From a checkpoint of a small class-conditioned image diffusion model.
Model: 2.86M parameters, norm layernorm, num experts 4, patch size [4, 4], layers 10.
Rows from block 6 of a small class-conditioned image diffusion model, named by matrix and row number. Rows with one number belong to one neuron. Each number is 200 + 20 x the weight over its row's rms, rounded and kept within 0 to 999. All counts start at 0.
After each neuron's rows are labels from the 100 images, of 14976 (inputs lightly noised), where the neuron reaches its highest value: "strongest on" is what is common among them. Only what is clearly more common there than usual is listed. The data: simulated fluorescence microscopy of cells.
# fc1: MLP up (model.blocks.6.mlp.fc1.weight, 512x128), inputs 0-63
# fc2: MLP down (model.blocks.6.mlp.fc2.weight, 128x512, transposed), outputs 0-63

fc1.340,192,164,237,165,210,221,197,190,197,200,159,189,216,181,219,192,207,215,181,227,193,219,184,187,180,167,190,170,205,198,196,218,211,217,191,210,210,210,199,213,216,178,200,211,228,229,204,240,181,218,199,208,190,207,182,208,226,209,206,175,226,236,223,232
fc2.340,198,211,184,201,214,187,220,208,165,193,213,186,248,224,199,196,189,209,192,137,183,192,199,226,208,229,190,207,203,193,168,183,176,174,192,197,186,185,200,167,166,197,212,180,206,192,212,183,200,169,161,191,237,182,204,220,209,212,205,228,184,169,195,214
strongest on: bright spots

fc1.249,214,223,180,200,185,233,229,207,204,224,185,202,204,238,190,193,207,188,166,193,207,205,194,191,248,171,159,165,224,229,184,171,186,219,198,225,227,226,210,237,174,198,188,195,241,198,224,193,175,183,204,190,210,215,204,190,173,152,178,209,219,186,182,197
fc2.249,169,196,193,202,212,172,228,200,240,202,189,178,197,187,213,189,217,238,240,206,205,210,192,204,167,192,205,221,187,186,205,228,205,200,225,179,177,160,216,182,221,235,213,225,157,198,173,194,212,201,190,186,189,180,209,202,220,241,206,222,167,216,211,187
strongest on: ring around the nucleus; fragmented nuclei

fc1.474,205,175,177,209,202,212,165,201,175,184,169,206,211,204,221,199,161,185,222,192,205,164,208,191,196,169,209,218,201,191,206,209,204,168,214,184,197,183,200,187,201,153,222,193,212,201,202,212,190,189,193,223,174,188,237,210,199,239,209,195,151,219,194,205
fc2.474,198,196,232,173,188,177,202,215,204,240,193,222,185,238,187,215,251,206,177,210,205,251,188,212,224,222,218,197,183,190,200,207,196,237,176,240,176,215,197,202,181,284,180,211,193,187,188,181,193,192,217,191,221,174,183,186,213,170,169,185,215,153,210,207
strongest on: few cells; cells: one or two; membrane rim

fc1.235,196,182,235,191,160,218,202,187,191,188,210,185,199,186,204,228,171,194,186,208,201,160,186,162,190,200,202,223,222,232,212,179,229,226,196,226,216,203,230,219,168,208,228,202,200,232,234,206,183,244,166,192,217,193,197,231,192,210,145,210,179,199,192,206
fc2.235,204,199,179,197,208,172,190,210,180,224,173,231,175,217,202,168,197,217,206,195,220,213,199,219,199,194,190,164,189,187,155,218,194,199,199,132,201,218,168,186,236,222,204,201,197,159,168,195,208,174,213,175,172,221,221,170,191,187,226,220,210,190,198,184
strongest on: fibres

fc1.70,192,236,166,209,200,164,222,167,193,221,197,221,191,189,211,222,228,168,198,203,198,186,179,176,196,198,194,231,181,220,186,189,176,176,171,227,186,203,204,211,153,226,183,209,209,196,189,211,214,192,225,197,173,212,185,154,188,189,197,192,241,220,223,191
fc2.70,196,186,241,167,195,208,204,228,206,167,219,191,228,213,186,169,201,246,214,185,228,206,213,230,212,199,198,197,186,201,187,214,220,222,211,160,190,180,220,216,242,182,209,200,156,167,214,246,162,189,184,199,200,189,218,226,184,211,182,187,187,178,176,199
strongest on: crowded; cells: ten or more; fragmented nuclei; yellow stain

fc1.132,214,217,192,197,186,224,216,219,214,253,187,212,191,206,195,163,238,187,211,217,210,184,206,182,211,187,176,214,180,255,185,171,220,192,205,175,184,216,186,197,172,199,224,200,182,176,167,239,197,194,202,189,214,196,237,173,224,226,197,161,218,182,221,190
fc2.132,221,175,195,214,224,196,201,195,183,193,177,182,206,186,169,218,155,194,180,225,199,209,210,191,213,234,190,186,203,140,211,221,175,187,199,144,202,210,199,213,176,210,176,222,197,213,187,209,161,170,211,201,213,186,168,203,203,213,192,204,206,206,205,210
strongest on: membrane rim; few cells; cells: one or two

fc1.334,180,194,225,207,203,214,225,202,228,221,236,207,241,179,221,201,194,182,204,164,202,218,202,233,194,251,195,177,182,202,205,191,216,165,188,182,251,228,216,168,179,169,208,174,175,184,178,221,204,191,177,195,184,198,205,237,204,181,188,206,197,178,191,208
fc2.334,222,205,171,186,211,208,191,183,187,201,172,188,135,209,184,194,190,239,208,216,207,197,192,172,185,166,191,203,223,204,218,212,191,216,226,206,166,165,188,204,221,218,198,248,226,240,228,198,225,207,226,183,203,193,183,175,180,193,183,202,162,226,195,206
strongest on: out of focus; bright spots

fc1.341,146,197,176,206,191,198,191,238,211,143,210,203,193,195,169,202,206,210,167,201,195,228,175,203,178,213,163,192,209,203,214,200,216,191,197,202,188,173,194,173,170,198,202,193,211,202,194,195,213,187,226,206,194,219,208,214,172,224,197,207,167,198,181,172
fc2.341,236,216,210,178,186,218,214,168,199,254,198,204,205,213,216,185,223,195,231,200,223,202,211,181,219,166,206,211,179,210,200,200,186,191,186,196,208,219,210,216,231,185,188,196,198,207,209,190,212,228,188,189,205,186,193,197,224,192,205,208,242,214,193,204
strongest on: vacuoles

fc1.423,187,161,182,199,211,212,194,217,204,186,185,204,211,171,191,206,179,197,194,180,185,210,214,188,169,194,180,207,196,195,206,212,215,215,214,201,222,238,206,201,190,215,193,194,212,241,190,203,187,218,223,203,178,191,226,225,201,243,214,198,202,208,218,192
fc2.423,216,234,177,209,184,192,205,202,208,188,225,195,179,233,212,200,249,195,219,207,194,185,188,189,224,197,205,228,201,210,219,201,211,184,206,210,202,178,193,215,203,189,205,203,183,194,222,209,166,184,208,208,202,201,220,181,182,198,161,179,204,190,174,202
strongest on: bright spots

fc1.84,207,189,180,220,192,186,160,178,191,203,162,177,190,225,212,196,241,218,163,198,216,223,176,193,174,211,201,213,192,196,155,184,174,212,158,229,202,225,231,218,204,186,205,217,218,215,204,180,201,189,208,226,189,174,233,233,211,195,165,215,219,202,216,219
fc2.84,180,215,227,196,209,186,226,197,210,188,199,213,205,193,210,197,165,172,215,190,158,160,222,190,221,179,200,183,219,217,181,222,230,174,204,187,192,175,180,197,210,212,165,186,188,190,182,213,176,226,212,194,204,196,159,179,173,195,204,175,168,195,187,158
strongest on: vacuoles

fc1.262,251,208,195,171,175,199,225,174,194,203,231,223,223,200,215,220,204,176,179,189,226,187,219,177,206,170,176,179,216,219,204,174,177,177,193,203,208,198,212,238,176,211,191,188,195,186,211,191,194,199,204,198,199,223,183,220,180,178,182,207,206,223,203,186
fc2.262,182,200,204,204,200,187,206,221,206,174,171,180,192,196,178,175,203,219,180,215,185,199,201,223,193,221,229,218,204,218,195,235,219,194,220,203,201,250,188,191,220,169,210,186,207,205,195,205,207,192,214,196,188,194,208,193,188,201,237,194,219,193,201,207
strongest on: crowded; cells: ten or more; long thin cells

fc1.283,204,195,191,215,162,176,169,190,201,213,223,193,207,184,187,216,220,204,209,168,167,194,218,201,180,206,192,222,200,249,218,196,207,208,198,191,221,165,171,207,189,225,179,227,201,204,221,233,193,186,193,203,236,213,188,223,250,193,218,184,148,204,178,202
fc2.283,172,200,170,201,181,186,231,189,202,174,233,205,197,217,210,212,185,184,194,217,207,206,181,183,213,186,214,169,187,177,208,207,181,205,225,229,191,236,194,224,218,183,202,203,198,204,199,185,227,192,219,218,167,216,203,165,140,208,196,195,187,181,209,208
strongest on: cells: three to five; smooth cytoplasm; out of focus

fc1.399,219,222,217,218,177,196,248,187,173,194,194,214,205,175,230,208,262,195,184,177,199,179,185,219,186,197,190,202,196,201,217,193,178,176,183,204,234,169,248,201,201,211,207,182,200,193,194,215,190,197,177,229,237,202,189,224,232,214,202,185,202,238,233,177
fc2.399,194,209,171,167,208,223,176,183,208,218,204,204,214,208,194,218,193,202,183,226,168,191,211,191,203,183,205,214,241,196,177,217,195,200,168,211,184,223,177,199,198,169,200,215,205,200,214,197,204,231,212,169,169,181,185,197,165,187,189,191,157,208,179,219
strongest on: smooth cytoplasm

fc1.303,189,227,226,187,205,217,219,198,208,168,192,202,174,254,213,216,191,188,211,163,203,223,219,210,187,225,182,222,183,205,208,190,174,201,189,177,209,170,183,205,229,199,204,234,198,223,229,225,214,184,197,226,196,207,174,213,167,231,196,226,184,206,174,183
fc2.303,216,158,215,207,185,181,186,221,224,214,184,195,187,178,173,180,191,206,190,232,188,192,176,178,216,169,216,172,203,231,185,232,233,202,205,204,207,228,239,202,178,219,202,183,189,161,166,182,208,201,246,196,211,202,234,188,215,160,198,186,213,193,219,178
strongest on: vacuoles; cells: three to five

fc1.43,205,209,195,162,179,210,189,193,206,167,181,191,185,202,226,190,209,210,161,203,208,193,190,159,217,214,209,210,209,200,239,185,188,217,207,185,220,198,231,175,200,151,212,265,219,181,209,210,205,202,197,213,206,210,209,194,189,199,183,213,214,204,175,221
fc2.43,172,194,218,236,182,174,218,201,204,244,198,197,218,187,182,223,175,172,222,199,178,196,201,216,199,171,198,215,200,189,186,191,231,195,184,258,184,220,195,217,197,230,182,155,193,206,183,193,196,174,178,174,190,209,180,221,198,182,192,188,205,198,203,174
strongest on: vacuoles

fc1.271,178,202,181,191,183,204,200,173,210,199,211,219,186,173,205,197,166,175,211,201,189,217,191,226,225,193,182,203,194,186,193,186,193,185,189,200,185,202,216,176,213,221,221,203,228,194,182,214,167,218,235,188,193,202,222,218,193,185,212,192,180,213,238,228
fc2.271,238,211,204,236,199,170,163,233,194,179,174,182,226,228,206,231,235,188,217,187,207,219,201,206,200,185,225,204,216,224,225,227,203,212,218,219,194,208,210,206,216,186,205,191,184,169,196,185,170,193,190,172,184,212,160,166,192,220,185,233,240,180,196,186
strongest on: fragmented nuclei

fc1.216,229,181,201,168,179,213,169,231,170,183,211,188,214,197,192,226,194,205,182,221,208,187,202,211,209,202,206,179,173,180,239,185,236,246,146,196,208,202,183,195,207,202,168,170,223,221,188,236,182,200,208,248,199,190,187,175,197,191,195,200,176,165,195,226
fc2.216,189,209,223,216,257,170,219,205,198,193,185,213,211,207,210,179,187,197,230,180,190,192,190,188,211,196,194,213,240,244,164,224,177,197,223,169,154,228,193,212,179,182,250,232,195,168,212,187,217,212,161,168,217,206,189,209,172,215,206,203,194,240,185,195
strongest on: fibres; long thin cells

fc1.499,222,194,209,209,165,205,164,204,172,181,182,180,210,215,243,206,200,183,188,163,188,210,229,189,191,211,199,201,182,200,228,222,224,174,177,200,247,203,198,198,214,203,173,228,201,224,223,169,225,194,202,178,201,192,203,181,209,177,207,199,186,170,209,188
fc2.499,205,182,190,191,180,202,223,221,248,204,182,189,203,193,176,206,223,216,215,240,213,194,198,231,194,236,210,176,207,209,188,174,196,249,214,168,163,221,197,218,218,224,191,211,205,188,204,214,188,214,199,208,194,209,212,220,181,220,201,235,210,231,222,195
strongest on: fibres; long thin cells

fc1.282,175,192,182,184,199,207,216,253,210,237,208,181,193,188,188,194,183,210,230,199,186,201,177,206,200,186,231,207,208,226,202,198,170,208,202,195,236,205,161,193,228,189,208,208,211,171,209,206,179,163,191,203,206,195,182,214,206,198,216,205,202,179,174,181
fc2.282,183,189,215,214,198,228,208,152,221,230,192,203,235,196,218,220,213,208,184,188,196,163,229,204,204,198,217,187,216,208,210,183,233,186,193,180,205,182,216,185,199,199,203,171,219,209,166,182,233,233,201,180,197,213,228,176,185,192,186,168,199,217,257,209
strongest on: ring around the nucleus; cells: three to five; magenta stain

fc1.427,212,227,201,200,205,184,201,219,197,161,203,181,167,190,180,181,160,242,215,198,197,205,196,187,205,215,245,185,209,206,182,207,231,206,205,183,163,199,181,213,169,215,189,196,233,164,181,174,210,226,209,197,195,222,199,234,217,208,234,169,216,174,196,205
fc2.427,192,203,203,191,191,212,199,184,202,236,180,218,223,187,239,217,212,168,188,220,204,185,201,215,167,196,166,197,200,205,229,202,169,193,216,210,226,213,203,217,226,205,198,212,175,244,246,225,183,178,204,196,220,189,207,184,152,206,192,211,157,230,205,194
strongest on: dim; ring around the nucleus; fibres

fc1.45,202,167,210,196,202,202,176,208,231,183,179,164,214,178,155,213,189,165,170,212,222,227,246,199,201,205,196,212,199,214,193,175,229,245,176,181,216,209,206,186,191,189,215,199,207,201,229,248,193,211,210,202,180,204,242,195,223,194,225,172,207,219,224,153
fc2.45,182,197,172,177,199,233,201,199,200,197,221,217,176,205,240,187,184,219,224,217,224,168,137,179,182,193,188,177,206,191,215,230,189,194,242,222,203,231,197,218,202,204,200,209,203,194,173,161,223,205,198,199,221,189,166,194,199,218,241,186,192,185,220,222
strongest on: fibres

fc1.156,169,178,244,203,195,175,206,196,248,184,181,217,173,212,225,192,203,217,206,184,185,176,196,230,182,186,210,209,208,212,180,251,197,185,181,198,191,221,202,209,210,199,196,203,206,192,180,171,211,222,193,177,198,203,233,216,201,212,198,205,235,212,217,191
fc2.156,222,208,165,200,192,232,207,198,156,201,228,185,195,188,180,196,206,192,221,194,224,212,184,185,201,201,175,182,195,171,204,189,237,228,227,195,213,182,212,190,210,195,187,195,178,187,204,216,182,208,193,210,184,196,167,175,219,159,173,204,180,194,190,201
strongest on: long thin cells; dim

fc1.15,202,169,194,239,207,213,255,173,192,171,205,200,199,210,219,202,169,190,199,187,220,175,214,196,209,217,187,223,209,213,180,162,228,183,215,172,212,193,184,209,181,188,199,196,205,207,227,205,179,189,229,208,212,209,187,207,209,241,184,176,212,224,205,203
fc2.15,190,218,206,202,206,209,177,209,217,217,218,214,204,156,197,192,228,200,175,213,218,215,186,205,209,205,191,179,201,193,220,256,188,222,171,217,216,235,239,197,198,197,200,235,203,180,195,190,176,231,184,185,193,212,183,214,215,166,242,205,205,163,213,188
strongest on: long thin cells

fc1.187,196,214,190,217,179,185,174,215,193,184,217,245,222,212,210,207,224,189,160,164,229,164,199,186,227,186,192,202,209,181,200,191,228,192,170,216,194,227,187,164,179,197,210,184,210,201,208,202,173,205,183,209,217,202,184,188,214,181,210,177,192,232,221,184
fc2.187,213,202,184,207,207,202,202,182,193,217,191,167,172,191,198,177,201,205,201,225,200,214,196,201,206,218,198,205,201,205,231,218,179,216,231,187,206,197,230,211,203,238,176,208,183,171,186,205,228,174,165,190,186,205,204,207,200,205,178,243,199,164,227,198
strongest on: few cells; cells: one or two

fc1.482,208,222,189,174,199,196,178,209,214,190,195,173,161,184,158,192,205,230,220,205,192,182,220,210,211,204,196,207,207,172,207,219,198,226,204,182,187,202,229,155,175,210,197,197,213,195,207,202,225,207,198,211,211,184,237,204,212,202,212,178,235,200,209,197
fc2.482,177,198,236,196,185,216,224,181,187,202,210,210,221,198,253,192,193,164,210,192,224,234,172,198,194,203,195,187,189,219,219,190,210,169,207,196,224,218,174,233,239,186,183,188,191,209,195,173,217,195,207,187,197,205,189,185,183,209,209,178,158,200,187,195
strongest on: fragmented nuclei

fc1.507,198,224,189,227,222,202,180,150,220,202,214,211,224,213,224,210,198,170,164,208,215,196,188,204,208,204,188,206,196,195,210,205,184,179,148,188,195,204,165,177,184,195,217,205,183,198,192,200,209,201,251,225,204,172,190,210,172,239,168,201,240,217,214,196
fc2.507,195,177,192,176,188,185,263,237,191,200,180,202,217,188,189,201,211,208,226,179,196,227,179,178,206,191,212,197,198,207,212,170,216,233,235,195,211,164,208,213,215,205,198,180,216,233,191,233,185,224,147,181,159,222,208,204,204,196,247,187,169,192,183,192
strongest on: crowded; cells: ten or more; membrane rim; bright spots

fc1.93,228,184,175,214,188,235,171,179,170,162,221,236,202,210,229,189,212,193,229,212,217,190,237,213,160,191,171,197,173,203,202,184,189,218,188,188,167,137,196,214,181,181,167,213,180,220,175,199,175,173,208,193,203,190,194,220,192,232,182,201,196,210,197,205
fc2.93,175,207,208,211,225,172,198,196,213,205,152,210,209,255,193,218,205,215,183,200,177,194,182,171,216,234,209,217,219,186,185,219,201,206,210,191,204,240,200,196,215,217,230,188,239,181,192,177,202,218,207,195,203,222,198,198,180,193,235,187,202,176,198,207
strongest on: cells: three to five; bright spots

fc1.476,185,208,211,194,186,224,183,184,195,229,202,204,202,188,204,210,181,195,207,202,194,208,198,183,189,190,181,196,170,193,242,176,195,206,227,230,214,228,193,182,182,186,213,246,205,227,178,196,182,205,192,219,208,186,199,206,224,194,157,227,150,224,203,168
fc2.476,199,178,179,194,211,173,217,224,160,184,207,195,231,232,180,213,189,196,204,163,178,162,213,188,229,228,220,215,203,221,162,180,198,186,189,178,183,182,206,196,190,193,198,173,190,190,221,217,205,187,180,185,218,229,190,212,173,216,248,204,214,170,182,222
strongest on: fibres

fc1.309,226,188,201,203,195,215,185,171,196,204,180,235,204,177,179,198,199,181,210,209,189,222,198,221,176,209,203,174,198,192,229,216,238,224,203,202,220,176,206,174,237,168,163,207,212,215,210,196,184,182,214,189,170,214,215,175,240,211,211,203,228,200,203,206
fc2.309,165,206,176,186,203,195,191,235,194,199,210,186,175,212,191,210,182,217,228,193,246,170,189,167,181,179,200,220,210,193,223,207,172,228,201,188,165,207,195,209,205,216,211,207,177,172,191,194,182,165,184,198,218,220,195,206,168,204,189,194,158,159,186,184
strongest on: smooth cytoplasm; long thin cells

fc1.4,246,206,183,199,187,202,228,221,217,208,191,229,204,193,193,192,217,196,225,215,198,226,177,189,196,207,178,225,222,199,227,179,188,203,169,174,194,224,186,208,161,179,185,191,212,208,187,209,157,190,190,209,191,204,184,205,202,234,201,181,202,188,204,246
fc2.4,166,157,223,198,187,175,171,183,197,190,187,175,184,196,202,197,178,206,143,155,201,185,204,211,182,180,205,177,187,205,176,203,228,193,239,210,192,203,204,179,229,233,208,203,165,198,199,195,233,212,201,149,218,194,216,186,192,169,218,225,191,219,203,167
strongest on: membrane rim

fc1.144,192,196,203,196,197,223,203,169,185,170,175,165,185,200,188,212,202,207,178,180,197,228,193,212,181,217,174,236,192,197,198,181,206,201,179,187,223,206,170,207,178,232,186,214,194,221,199,176,220,197,214,205,237,213,184,194,216,181,174,164,195,201,178,152
fc2.144,221,182,207,189,171,206,248,218,210,227,214,221,200,172,187,190,193,201,203,228,201,206,192,193,181,191,213,177,177,181,221,233,214,193,225,199,198,229,194,206,211,199,205,194,196,208,172,196,209,225,173,193,196,209,190,201,199,230,239,242,218,180,200,244
strongest on: membrane rim

fc1.452,202,196,157,175,200,203,202,188,235,206,176,223,234,202,214,189,224,201,208,170,221,203,182,249,178,198,225,210,212,204,215,193,164,182,175,217,194,153,207,157,214,213,175,181,169,206,216,216,190,186,220,188,166,222,189,199,225,204,205,228,220,180,205,207
fc2.452,186,212,215,226,190,182,196,211,189,218,213,179,162,194,199,199,165,202,210,221,206,204,193,174,222,174,184,187,190,184,187,225,231,206,229,178,208,263,186,233,183,201,223,213,222,198,194,190,199,211,197,231,207,188,199,186,192,194,196,187,196,220,201,197
strongest on: dim; membrane rim

fc1.210,190,183,213,193,186,178,236,179,216,205,175,200,186,199,187,188,239,200,190,230,170,214,184,207,207,203,196,201,182,223,209,200,169,198,168,195,187,190,216,195,218,230,207,171,203,138,228,208,231,181,194,206,185,227,228,201,194,191,198,196,200,152,227,180
fc2.210,191,217,179,234,228,209,198,207,206,213,237,231,212,210,206,210,172,201,211,194,203,197,176,179,203,207,190,213,207,201,182,207,213,169,210,207,186,214,180,197,196,179,168,236,192,228,178,205,204,227,210,179,183,195,222,198,178,195,191,165,230,234,193,228
strongest on: smooth cytoplasm; yellow stain

fc1.39,196,162,251,154,203,198,238,238,215,191,202,142,192,189,142,239,207,212,218,191,208,187,195,216,216,196,196,186,227,179,191,199,176,231,215,183,221,206,168,223,224,212,187,216,189,224,197,215,210,179,186,170,199,222,194,190,202,193,227,192,188,203,220,194
fc2.39,198,237,176,219,199,217,176,199,137,211,185,213,201,193,224,208,199,220,205,208,171,228,182,197,203,224,201,230,189,226,214,203,219,212,191,226,187,190,207,214,168,182,179,178,184,198,214,170,210,210,201,218,198,174,227,198,153,194,174,201,197,209,198,214
strongest on: fibres; yellow stain

fc1.327,179,233,239,153,221,190,227,176,221,195,201,192,193,173,206,219,172,182,220,205,241,223,174,202,227,189,188,185,182,199,203,167,174,204,167,211,198,209,216,213,197,232,215,193,172,222,180,213,213,214,201,179,199,196,209,193,200,187,250,191,184,226,225,183
fc2.327,201,170,167,209,185,185,193,221,186,196,191,208,214,215,214,191,221,201,156,185,156,169,205,200,153,233,218,201,216,221,200,229,211,216,217,189,205,180,192,185,208,197,204,178,262,201,230,217,201,200,208,208,214,210,197,213,193,213,172,228,230,193,189,219
strongest on: bright spots

fc1.392,196,219,198,233,190,160,219,196,211,216,245,221,144,201,212,175,188,164,235,194,195,200,173,218,219,190,164,208,178,183,198,214,187,170,191,171,217,177,157,241,207,221,204,203,177,190,204,180,184,210,217,217,208,199,209,221,218,185,219,202,224,174,192,201
fc2.392,217,200,206,162,207,220,145,171,187,209,186,195,238,189,199,189,197,227,190,197,204,166,212,179,198,229,216,164,212,201,238,187,220,211,197,209,191,212,226,162,188,186,187,201,215,228,177,203,215,196,194,174,213,200,193,181,196,211,188,205,172,217,198,225
strongest on: bright spots

fc1.190,230,229,180,211,186,194,195,176,214,199,186,232,222,250,193,222,236,192,215,165,210,218,191,206,185,203,231,170,184,209,174,204,176,207,195,215,191,179,231,220,190,219,183,192,188,183,178,208,178,236,211,193,212,186,208,220,215,234,172,206,195,222,205,209
fc2.190,175,183,189,176,209,188,214,226,177,201,209,186,226,193,215,196,175,202,211,177,182,183,201,183,213,210,192,230,211,178,200,190,186,168,199,203,201,202,200,205,185,190,216,196,201,206,224,176,192,149,163,195,204,191,192,215,206,200,211,209,195,178,190,196
strongest on: crowded; cells: ten or more; fragmented nuclei; smooth cytoplasm

fc1.485,183,202,201,251,190,191,181,225,211,245,164,227,202,228,178,158,186,220,218,163,198,224,229,179,218,230,192,169,196,176,186,165,199,200,237,209,178,191,195,200,193,215,192,195,211,220,205,224,176,175,263,198,228,227,206,234,209,167,198,171,199,187,187,201
fc2.485,202,179,183,144,207,204,209,183,226,183,191,194,208,180,192,250,197,185,185,241,204,197,166,235,164,196,180,204,201,232,228,201,191,194,181,212,210,196,192,210,207,216,190,215,186,202,206,178,228,220,207,192,137,204,196,187,185,213,231,226,177,198,208,163
strongest on: fragmented nuclei; ring around the nucleus

fc1.298,229,202,220,211,209,179,177,215,200,192,230,236,179,226,200,201,233,232,181,217,180,210,198,205,165,187,195,223,200,205,233,243,210,216,205,212,211,190,200,198,197,188,186,222,188,177,224,175,181,198,203,190,198,209,180,203,227,201,192,161,215,214,161,195
fc2.298,198,201,209,166,177,197,206,153,212,200,181,179,216,162,223,219,187,202,192,213,186,203,165,209,220,205,218,185,227,233,196,152,179,171,179,205,179,199,206,209,199,217,209,197,230,241,174,208,191,217,196,171,224,177,210,190,191,188,198,232,206,181,248,203
strongest on: ring around the nucleus; out of focus

fc1.418,222,195,207,183,204,214,214,164,201,190,192,198,222,212,203,209,187,173,187,169,202,238,165,219,171,166,197,204,205,221,198,192,235,227,171,232,224,193,179,188,189,188,178,216,232,214,240,181,199,191,208,188,187,207,205,210,197,213,232,202,191,174,230,200
fc2.418,196,193,173,227,186,178,151,201,173,212,208,186,192,195,212,248,221,217,212,255,205,153,226,191,224,205,203,189,192,189,210,170,183,180,232,158,212,222,199,205,205,197,215,213,177,189,187,227,213,202,205,204,227,200,198,172,189,204,189,174,225,228,175,176
strongest on: smooth cytoplasm; bright spots

fc1.511,188,224,202,181,174,216,220,162,221,180,195,205,175,257,178,205,227,205,188,187,183,179,239,201,242,198,213,210,212,177,172,211,196,205,195,202,183,199,196,180,166,212,217,196,177,190,212,177,198,199,205,213,244,183,186,184,190,183,160,216,166,226,225,214
fc2.511,198,193,187,213,229,189,196,223,203,211,212,202,242,146,228,176,176,196,214,205,200,205,185,207,170,204,187,189,176,232,210,176,198,172,229,201,209,192,214,194,212,195,194,189,213,200,227,214,221,189,182,192,163,195,252,216,184,217,213,176,214,190,180,198
strongest on: ring around the nucleus; crowded; cells: ten or more

fc1.18,169,233,177,199,156,155,231,170,227,204,208,210,221,205,184,203,193,184,211,213,177,211,181,204,214,207,170,178,208,219,213,200,200,179,196,196,214,207,189,220,222,179,212,206,206,206,200,193,205,201,228,207,198,171,214,185,195,182,227,226,222,218,245,209
fc2.18,218,169,217,191,240,223,177,193,203,199,208,222,204,216,215,216,234,220,211,192,202,183,218,181,177,189,236,214,211,206,189,169,230,194,188,192,200,221,215,196,209,206,172,191,180,203,204,159,210,193,201,225,191,205,182,173,192,205,181,175,161,196,200,213
strongest on: out of focus; ring around the nucleus

fc1.72,200,198,222,210,193,185,223,178,198,246,183,164,201,192,188,204,221,168,197,201,190,212,186,196,214,191,232,172,200,215,146,214,243,176,207,241,228,178,203,245,189,189,181,241,182,195,189,182,200,178,168,195,184,180,219,209,195,215,233,182,182,229,221,175
fc2.72,209,215,195,191,178,225,171,219,245,151,208,227,197,185,199,198,182,203,206,209,198,213,219,193,174,185,153,196,204,160,231,203,165,223,198,165,184,230,182,161,208,189,199,176,211,222,226,199,192,240,221,221,200,189,192,194,186,219,177,223,201,205,184,237
strongest on: crowded; cells: ten or more; fibres; vacuoles

fc1.218,201,197,195,178,183,207,191,228,201,193,189,184,225,223,196,193,190,174,154,223,179,214,217,178,176,191,229,203,186,237,171,193,221,195,181,224,190,194,181,204,206,190,159,232,191,202,248,189,176,212,200,160,202,219,219,210,204,201,212,187,200,199,195,186
fc2.218,200,204,196,210,190,193,192,157,201,222,216,180,210,208,222,219,175,197,214,175,182,185,186,183,176,185,186,202,204,170,214,210,169,170,218,190,207,217,198,194,189,185,219,190,228,200,161,190,208,181,206,216,218,193,194,194,204,185,186,199,216,209,193,228
strongest on: ring around the nucleus

fc1.429,217,204,183,171,217,195,227,178,233,169,191,207,188,206,226,199,243,237,187,200,220,188,192,214,199,222,224,190,207,210,178,207,195,190,218,205,218,203,176,183,195,185,193,174,208,200,211,179,183,208,249,223,231,213,165,206,176,219,199,178,216,249,200,183
fc2.429,177,192,212,208,194,212,200,223,186,212,194,193,150,183,188,194,174,204,191,221,191,194,160,189,178,221,184,201,204,198,242,232,212,168,189,184,200,193,210,216,188,250,186,206,197,197,235,252,187,190,151,185,178,235,224,198,213,209,194,201,162,151,180,230
strongest on: crowded; cells: ten or more; long thin cells

fc1.318,194,200,207,226,207,233,200,169,173,214,212,209,233,213,211,221,196,207,228,229,159,193,203,204,164,186,175,193,186,222,173,220,208,199,178,240,206,189,178,198,166,211,189,183,199,206,209,190,189,219,197,211,222,227,170,198,197,216,212,203,171,184,210,195
fc2.318,209,205,205,159,180,184,208,211,217,191,199,196,165,168,207,197,214,201,181,198,241,186,215,196,237,222,237,220,211,210,222,176,198,231,207,161,203,206,216,209,247,185,192,222,191,210,184,201,208,220,230,205,185,197,223,186,199,192,204,191,216,199,203,187
strongest on: out of focus; bright spots